config.yaml
num_classes: 17
norm: "batchnorm"
pixel_unshuffle: 2
blocks_per_level: 2
muon_scale: "original"
learning_rate: 0.016
momentum: 0.9
nesterov: true
max_grad_norm: 0.5
batch_size: 384
final_lr_fraction: 0.01
weight_decay: 0.1
Rows from block 9 of a small segmentation model, named by matrix and row number. Rows with one number belong to one channel. Each number is 128 + 24 x the weight over its row's rms, rounded and kept within 0 to 255. All counts start at 0. Numbers have three digits each.
After each channel's rows are labels from the 100 images, of 14848, where the channel reaches its highest value: "peak on" is the class under the peak. Only what is clearly more common there than usual is listed. The data: rendered rooms with furniture. In brackets: how many of the 100, against the usual share in percent.
# convs0: first 3x3 conv (model.decb.0.1.convs.0.weight, 128x128x3x3, each kernel summed), inputs 0-63
# convs1: second 3x3 conv (model.decb.0.1.convs.1.weight, 128x128x3x3, transposed, each kernel summed), outputs 0-63

convs0.91:136128128092128128255128128128128128115128128129128128128128128128128128128128128128128128091128128128128128083128128128128128128128164128128187128128128128128128037128128128128128128128128128
convs1.91:127128128147128128100128128128128128116128128113128128128128128128128128128128128128128128124128123128128128129128128128128128128128108128128143076128128128128128172128128128128128128128128128
peak on: wall (100 vs 38.9)

convs0.50:209128128001128128144128128128128128214128128126128128128128128128128128128128128128128128140128128128128128130128128128128128128128131128128157128128128128128128039128128128128128128128128128
convs1.50:082128128161128128122128128128128128057128128105128128128128128128128128128128128128128128129128113128128128119128128128128128130128128128128186129128128128128128000128128128128128128128128128
peak on: wall (93 vs 38.9)

convs0.93:223128128178128127180128128128128128141128127127128128128128128128128128129128128128128127101128127128128128255128128128128128125128129132128000128128128128128128127128128128128128128128128127
convs1.93:127128128128128128121128128128128128126128128129128128128128128128128128128128128128128128127128088128128128127128128128128128127128128128128172126128128128128128119128128128128128128128128128
peak on: ceiling (100 vs 15.3)

convs0.4:128128128124128128128128128128128128131128128169128128128128128128128128128128128128128128084128128128128128123128128128128128128128082128128127128128128128128128142128128128128128128128128128
convs1.4:131128128128128128127128128128128128128128128128128128128128128128128128128128128128128128122128128128128128130128128128128128124128127128128128129128128128128128128128128128128128128128128128
peak on: floor (100 vs 38.9)

convs0.116:126128129130128129123128128128128128112128128100128126128128128128128128128130128128128127000128129128128128131128128128128128138127176129128112129128128129128128125128128127128128128128128128
convs1.116:127128128128128128128128128128128128128128128129128128128128128128128128128128128128128128124128128128128128128128128128128128128128121128128128129128128128128128128128128128128128128128128128
peak on: floor (100 vs 38.9)

convs0.3:151128128102128127150128128127128128136128128088128127128128128128128128127129128128128129166128128128128128240128128128128128128128162126128000129128128128128128048128128128128127128128128127
convs1.3:129128128129128128126128128128128128128128128128128128128128128128128128128128128128128128127128009128128128129128128128128128128128128128128125124128128128128128128128128128128128128128128128
peak on: ceiling (100 vs 15.3)

convs0.81:111127128129127129123128128128128128134128129081128125127128128128128128128129128128128130000128130128128128125128128128128128127119123130128126128128128128128129124128128127128128128127127128
convs1.81:125128128128128128130128128128128128129128128129128128128128128128128128128128128128128128126128128128128128129128128128128128128128122128128128128128128128128128128128128128128128128128128128
peak on: floor (100 vs 38.9)

convs0.75:124129128131128130134128128128128128116128128105128127128128128128128128128127128128128125000128128128128128120128128128128128141129080128128219129128128128128128147128128128128128128128128128
convs1.75:124128128127128128130128128128128128129128128120128128128128128128128128128128128128128128125128128128128128130128128128128128128128126128128129130128128128128128128128128128128128128128128128
peak on: floor (88 vs 38.9)

convs0.76:160128128140128128112128128128128128079128128108128128128128128128128128128128128128128128122128128128128128111128128128128128128128128128128255128128128128128128107128128128128128128128128128
convs1.76:055128128130128128137128128128128128112128128111129128128128128128128128128128128128128128126128255128128128148128128128128128128128129128128058134128128128128128128128128128128128128128128128
peak on: wall (95 vs 38.9)

convs0.74:211128128095128127057128128128128128152128127114128128128128128128128128128127128128128127126128128128128128255128128128128128126128143129128000127128128128128128077128128128128128128128128128
convs1.74:126128128128128128124128128128128128126128128129128128128128128128128128128128128128128128127128014128128128131128128128128128128128128128128209125128128128128128129128128128128128128128128128
peak on: ceiling (100 vs 15.3)

convs0.96:047128128000128128162128128128128128226128128120128128128128128128128128128128128128128128063128127128128128130128128128128128127128127128128153128128128128128128187128128128128128128128128128
convs1.96:121128128176128128132128128128128132118128128151128128128128128128128128128128130131128128051128127128128130135128128128128128129128126128128128132128128128128128124128128128128128128128128128
peak on: wall (87 vs 38.9)

convs0.113:116128128123128127176128128128128128093128128124128128128128128128128128130128128128128128141128127128128128081128128128128128128128110126128000128128128128128128071128128128128128128128128128
convs1.113:127128128129128128127128128128128128128128128129128128128128128128128128128128128128128128126128062128128128127128128128128128127128127128128255125128128128128128129128128128128128128128128128
peak on: ceiling (100 vs 15.3)

convs0.26:206128128086128128255128128128128128117128128117128128128128128128128128127126128128128127111128128128128128208128128128128128126128107127128000128128128128128128114128128128128128128128128128
convs1.26:127128128130128128127128128128128128128128128128128128128128128128128128128128128128128128127128044128128128128128128128128128128128128128128160126128128128128128129128128128128128128128128128
peak on: ceiling (100 vs 15.3)

convs0.99:123128128093128128128128128128128128130128128000128128128128128128128128128128128128128128085128128128128128128128128128128128128128127128128128128128128128128128128128128128128128128128128128
convs1.99:131128128127128128135128128128128128128128127113128128128128128128128128128128128128128128128128128128128128135128128128128128143128119128128128130128128128128128129128128128128128128128128128
peak on: floor (76 vs 38.9)

convs0.18:096128128140128130128128128128128128121128129111128128128128128129129128128130128128128129000128127128128128127128128128128128132128019130128148126128128128128128148128128128128128128128128128
convs1.18:120128128127128128146128128128128128129128128128128128128128128128128128128128128128128128125128128128128128133128128128128128128128122128128129128128128128128128128128128128128128128128128128
peak on: floor (98 vs 38.9)

convs0.111:137128128000128128119128128128128128255128128117128128128128128128128128128128128128128128128128128128128128135128128128128128128128128128128090128128128128128128091128128128128128128128128128
convs1.111:147128128230128128133128128128128128025128128133128128128128128128128128128128129128128128116128120128128128125128128128128128130128128128128235184128128128128128000128128128128128128128128128
peak on: wall (96 vs 38.9)

convs0.23:122128128076128126103128128128128128068128128120128126128128128128128128127128128128128127115128129128128128255128128128128128128128096127128000128128128128128128091128128128128128128128128128
convs1.23:129128128128128128122128128128128128142128128130128128128128128128128128128128128128128128128128119128128128143128128128128128125128127128128126129128128128128128117128128128128128128128128128
peak on: ceiling (85 vs 15.3)

convs0.80:139128128127128128129128128128128128132128128094128128128128128128128128128129128128128128000128128128128128124128128128128128129128131128128127127128128128128128142128128128128128128128128128
convs1.80:128128128128128128128128128128128128128128128130128128128128128128128128128128128128128128047128128128128128129128128128128128128128127128128128128128128128128128128128128128128128128128128128
peak on: floor (100 vs 38.9)

convs0.117:104127127131128128126128128128128128132128128118128126128128128128128128128124128128128127000128126128128128129128128128128128136125106128128114128128128128128128131128128128128128128128128128
convs1.117:119128128128128128128128128128128128128128128129128128128128128128128128128128128128128128124128128128128128128128128128128128127128127128128128128128128128128128128128128128128128128128128128
peak on: floor (100 vs 38.9)

convs0.127:162128128088128127100128128128128128079128127110128129128128128128128128128128128128128127116128127128128128255128128128128128128128123128128000128128128128128128115128128128128128128128128128
convs1.127:119128128127128128123128128128128128139128128126128128128128128128128128128128128128128128129128000128128128122128128128128128126128127128128142132128128128128128128128128128128128128128128128
peak on: ceiling (97 vs 15.3)

convs0.119:051128128000128127093128128128128128139128128137128127128128128128128128128128128128128126062128128128128128177128128128128128128129112128128188128128128128128128080128128128128128128128128128
convs1.119:121128128129128128129128128128128128119128128115128128128128128128128128128128128128128128128128126128128128131128128128128128127128127128128125127128128128128128131128128130128128128128128128
peak on: ceiling (78 vs 15.3)

convs0.52:139128128122128128115128128128128128000128128111128128128128128128128128128128128128128128106128140128128128228128128128128128128128131128128024128128128128128128132128128128128128128128128128
convs1.52:133128128099128128127128128128128128128128128128128128128128128128128128128128126128128128128128000128128128127128128128128128127128128128128164129128128128128128255128128128128128128128128128
peak on: ceiling (100 vs 15.3)

convs0.45:158128128138128127081128128128128128130128129119128129128128128128128128128128128128128129112128128128128128255128128128128128128128135127128000128128128128128128136128128128128128128128128128
convs1.45:129128128127128128128128128128128128128128128128128128128128128128128128128128128128128128126128000128128128129128128128128128128128128128128186125128128128128128129128128128128128128128128128
peak on: ceiling (100 vs 15.3)

convs0.97:221128128000128129099128128128128128012128128087128128128128128128128128128128128128128128128128131128128128229128128128128128128128127128128153128128128128128128087128128128128128128128128128
convs1.97:125128128118128128128128128128128128130128128128128128128128128128128128128128128128128128127128000128128128112128128128128128130128125128128196127128128128128128133128128128128128128128128128
peak on: ceiling (98 vs 15.3)

convs0.15:050128128157128128129128128128128128214128128094128128128128128128128128128128128128128128030128128128128128127128128128128128128128138128128129128128128128128128255128128128128128128128128128
convs1.15:084128128189128128121128127128127124078128128255127128128128128128128128128128127128128128000128110128128128138128128128128128130128127128128115109128128128130128119128128128128128128128128127
peak on: wall (94 vs 38.9)

convs0.7:071128128124128129128128128128128128134128127123129128128128128128128128128132128128128129000128129128128128147128128128128128127126071128128139129128128128128128138128128127128128128128128128
convs1.7:114128128128128128134128128128128128128128128127128128128128128128128128128128128128128128125128128128128128130128128128128128128128121128128128128128128128128128128128128128128128128128128128
peak on: floor (100 vs 38.9)

convs0.107:125128128128128128132128128128128128129128128166128128128128128128128128128127128128128128232128128128128128129128128128128128128128136128128128128128128128128128134128128128128128128128128128
convs1.107:116128128128128128128128128128128128128128128126128128128128128128128128128128128128128128147128123128128128128128128128128128128128128128128128128128128128128128128128128128128128128128128128
peak on: floor (79 vs 38.9)

convs0.65:246128128144128128018128128128128128169128128072128128128128128128128128128128128128128128119128128128128128113128128128128128128128129128128128128128128128128128067128128128128128128128128128
convs1.65:028128128083128128140128128128128128079128129161128128128128128128128128128128126128128128107128127128128128131128128128128128129128120128128056108129128128128128170128128128128128128128128128
peak on: wall (90 vs 38.9)

convs0.9:091128128129128128234128128128128128093128128149128128128128128128128128128128128128128128055128128128128128181128128128128128128128125128128000128128128128128128092128128128128128128128128128
convs1.9:119128128128128128128128128128128128132128128126128128128128128128128128128128128128126128127128033128128128131128128128128128127128128128128129128128128128128128128128128128128128128128128128
peak on: wall (92 vs 38.9)

convs0.21:089128128133128126129128128128128128114128127044128127128128128128128128129127128128128126000128128128128128131128128128128128129126148127128116128128128128128128095128128129128128128128128128
convs1.21:112128128128128128130128128128128128128128128118128128128128128128128128128128128128128128122128128128128128129128128128128128128128121128128128128128128128128128128128128128128128128128128128
peak on: floor (100 vs 38.9)

convs0.1:137128128154128128141128128128128128138128128242128128128128128128128128128128128128128128150128128128128128121128128128128128128128152128128123128128128128128128166128128128128128128128128128
convs1.1:082128128128128128132128128128128128127128128128128128128128128128128128128128128128128128166128128128128128140128128128128128130128255128128128127128128128128128128128128128128128128128128128
peak on: wall (78 vs 38.9)

convs0.126:130129129127128127130128128128128128127128128125128128128128128128129128128129128128128129000128124128128128130128128128128128128131118129128120129128128128128128120128128128128128128128128128
convs1.126:124128128128128128128128128128128128128128128129128128128128128128128128128128128128128128123128128128128128128128128128128128128128125128128128128128128128128128128128128128128128128128128128
peak on: floor (100 vs 38.9)

convs0.61:161128128104128128210128128128128128118128128102128129128128128128128128127128128128128128125128129128128128017128128128128128128129151127128014128128128128128128138128128128128128128128128128
convs1.61:128128128128128128127128128128128128127128128129128128128128128128128128128128128128128128127128035128128128126128128128128128128128128128128255127128128128128128129128128128128128128128128128
peak on: ceiling (100 vs 15.3)

convs0.37:213128128246128127204128128128128128115128128108128128128128128128128128128128128128128125127128128128128128094128128128128128126128139128128036128128128128128128050128128128128128128128128128
convs1.37:130128128147128128152128128128128128104128128125128128128128128128128128128128128128128128127128127128128128157128128128128128129128128128128093126128128128128128135128128128128128128128128128
peak on: ceiling (100 vs 15.3)

convs0.35:066129128127128127130128128128128128145128127126128126127128128128129128128125128128128129000128122128128128127128128128128128112132072127128119127128128128128128128128128128128128128128128128
convs1.35:119128128128128128131128128128128128129128128127128128128128128128128128128128128128128128127128128128128128129128128128128128128128126128128128128128128128128128128128128128128128128128128128
peak on: floor (100 vs 38.9)

convs0.40:156128128120128126184128128128128128128128128126128128128128128128128128129129128128128129125128127128128128255128128128128128128127137125128000127128128128128128109128128128128128128128128128
convs1.40:129128128130128128125128128128128128127128128128128128128128128128128128128128128128128128126128067128128128131128128128128128129128128128128199124128128128128128126128128128128128128128128128
peak on: ceiling (100 vs 15.3)

convs0.77:057128128137128128121128128128128128050128128095128127128128128128128128128129128128128129061128127128128128131128128128128128128128134127128137128128128128128128110128128128128128128128128128
convs1.77:125128128129128128135128128128128128127128128122128128128128128128128128128128128128128128127128128128128128132128128128128128128128127128128128124128128128128128129128128130128128128128128128
peak on: wall (89 vs 38.9)

convs0.88:180128127120128128120128128128128128121128128067128129128128128128128128129128128128128127162128130128128128255128128128128128131128142127128055127128128128128128204128128128128128128128128128
convs1.88:125128128130128128126128128128128128127128128130128128128128128128128128128128128128128128129128055128128128129128128128128128128128126128128192122128128128128128126128128128128128128128128128
peak on: ceiling (100 vs 15.3)

convs0.67:114128129129128128129128128128128128133128128134127128128128128128128128128126128128128129000128120128128128129128128128128128128128129129128128128128128128128128125128128127128128128128128128
convs1.67:126128128128128128129128128128128128128128128129128128128128128128128128128128128128128128127128128128128128128128128128128128128128127128128128128128128128128128128128128128128128128128128128
peak on: floor (100 vs 38.9)

convs0.44:204128127076128129102128128128128128149128128143128125128128128128128128128131128128128131106128127128128128136128128128128128128128087129128126132128128127128128183128128128128128128128128128
convs1.44:129128128130128128133128128128128128128128128125128128128128128128128128128128128128128128128128124128128128127128128128128128128128128128128126130128128128128128128128128128128128128128128128
peak on: ceiling (99 vs 15.3)

convs0.42:194129128098128127255128128128128128119128129099128128128128128128128128128129128128128132079128128128128128180128128128128128128129122128128000128128128128128128165128128128128128128128128128
convs1.42:126128128130128128128128128128128128128128128128128128128128128128128128128128128128128128127128066128128128134128128128128128128128128128128165126128128128128128131128128128128128128128128128
peak on: ceiling (100 vs 15.3)

convs0.49:097128128103128128098128128128128128114128128114128128128128128128128128128128128128128128073128128128128128142128128128128128127127105129128125128128128128128128104128128128128128128128128128
convs1.49:138128128128128128134128128128128128128128128124128128128128128128128128128128128128128128128128128128128128130128128128128128128128127128128128127128128128128128128128128129128128128128128128
peak on: wall (91 vs 38.9)

convs0.57:132128128129128128129128128128128128130128128151128128128128128128128128128127128128128128000128128128128128121128128128128128128128098128128124128128128128128128139128128128128128128128128128
convs1.57:129128128128128128128128128128128128128128128132128128128128128128128128128128128128128128085128128128128128129128128128128128128128127128128128129128128128128128128128128128128128128128128128
peak on: floor (100 vs 38.9)

convs0.46:169128128153128131250128128128128128079128128064128128128128128128128128128127128128128128152128128128128128255128128128128128132128159130128003128128128128128128102128128128128128128128128128
convs1.46:128128128126128128130128128128128128129128128128128128128128128128128128128128128128128128127128000128128128128128128128128128127128128128128128123128128128128128129128128128128128128128128128
peak on: ceiling (100 vs 15.3)

convs0.2:146128128000128128227128128128128128112128128115128128128128128128128128128128128128128128076128128128128128120128128128128128128128091128128106128128128128128128255128128128128128128128128128
convs1.2:118128128079128128094128128128128128130128127153128128128128128128128128128128128128126128000128125128128128127128128128128128128128127128127128121128128127128128119128128128128128128128128128
peak on: wall (78 vs 38.9)

convs0.28:102128129120129129127128128128128128132129128115129130128128129128128129128137128128128134000128127128128128131128128128129128129128084132128132131128128129128129164128128129129128128128128128
convs1.28:126128128128128128134128128128128128128128128127128128128128128128128128128128128128128128126128128128128128130128128128128128128128126128128128128128128128128128128128128128128128128128128128
peak on: floor (100 vs 38.9)

convs0.19:183128128110128128255128128128128128116128129120128127128128128128128128128127128128128124103128128128128128196128128128128128129128088124128000128128128128128128111128128128128128128128128128
convs1.19:126128128130128128126128128128128128141128128125128128128128128128128128128128128128128128128128057128128128127128128128128128127128127128128179126128128128128128128128128128128128128128128128
peak on: ceiling (97 vs 15.3)

convs0.94:128128128128128128128128128128128128128128128096128128128128128128128128128128128128128128000128128128128128128128128128128128128128125128128128128128128128128128128128128128128128128128128128
convs1.94:127128128128128128128128128128128128129128128132128128128128128128128128128128128128128128000128128128128128129128128128128128128128127128128128129128128128128128128128128128128128128128128128
peak on: floor (100 vs 38.9)

convs0.30:126128128128128128128128128128128128128128128011128128128128128128128128128128128128128128000128128128128128127128128128128128128128118128128128128128128128128128128128128128128128128128128128
convs1.30:128128128128128128128128128128128128128128128129128128128128128128128128128128128128128128000128128128128128129128128128128128128128118128128128128128128128128128128128128128128128128128128128
peak on: floor (99 vs 38.9)

convs0.110:123128128147128128164128128128128128228128128007128128128128128128128128128128128128128128000128128128128128135128128128128128128128132128128117128128128128128128082128128128128128128128128128
convs1.110:122128128128128128124128128128128128043128128211128128128128128128128128128128127127128128000129126128128128130128128128128128129128179128128130070129128128128128073128128128128128128128128128
peak on: wall (84 vs 38.9)

convs0.90:233128128023128127073128128128128128255128128127128128128128128128128128128128128128128128138128128128128128146128128128128128128128095128128101128128128128128128085128128128128128128128128128
convs1.90:127128128122128128137128128128128128122128128127128128128128128128128128128128128128128128107128077128128128143128128128128128128128128128128124203128128128128128129128128128128128128128128128
peak on: wall (98 vs 38.9)

convs0.54:000128128155128128160128128128128128021128128144128128128128128128128128127127128128128128074128127128128128135128128128128128128128114128128138126128128128128128157128128128128128128128128128
convs1.54:091128128129128128185128128128128128196128128141128128128128128128128128128128128128128128144128118128128128149128128128128128126128074128128137109128128128128128105128128128128128128128128128
peak on: wall (88 vs 38.9)

convs0.83:178128128131128128131128128128128128112128128094128128128128128128128128128128128128128128128128255128128128130128128128128128128127087128128135128128128128128128123128128128128128128128128128
convs1.83:124128128128128128124128128128130128127128128000128128128134128128128128128128128128128128125128105128128128126131128128128128128128129128129128126128128128128128130128128128128128128127128128
peak on: floor (92 vs 38.9)

convs0.17:075128128072128128255128128128128128255128128130128128128128128128128128128128128128128128120128128128128128083128128128128128128128125128128136128128128128128128086128128128128128128128128128
convs1.17:130128128122128128103128128128128128033128128132128128128128128128128128128128128128128128073128122128128128138128128128128128127128128128128126153128128128128128100128128128128128128128128128
peak on: wall (94 vs 38.9)

convs0.125:142128127170128130255128128128128128055128129108128125128128128127127128127127128128128128114128129128128128182128128128128128122128138129128024127128128128128128000128128128128128128128128128
convs1.125:130128128127128128128128128128128128122128128128128128128128128128128128128128128128128128127128000128128128133128128128128128127128125128128212126128128128128128132128128128128128128128128128
peak on: ceiling (100 vs 15.3)

convs0.100:148128128134128127196128128128128128089128128082128128128128128128128128128128128128128127000128128128128128175128128128128128128128107128128213128128128128128128194128128128128128128128128128
convs1.100:127128128129128128000128128128128128127128128128128128128128128128128128128128128128128128094128127128128128139128128128128128127128127128128129109128128128128128128128128128128128128128128128
peak on: wall (100 vs 38.9)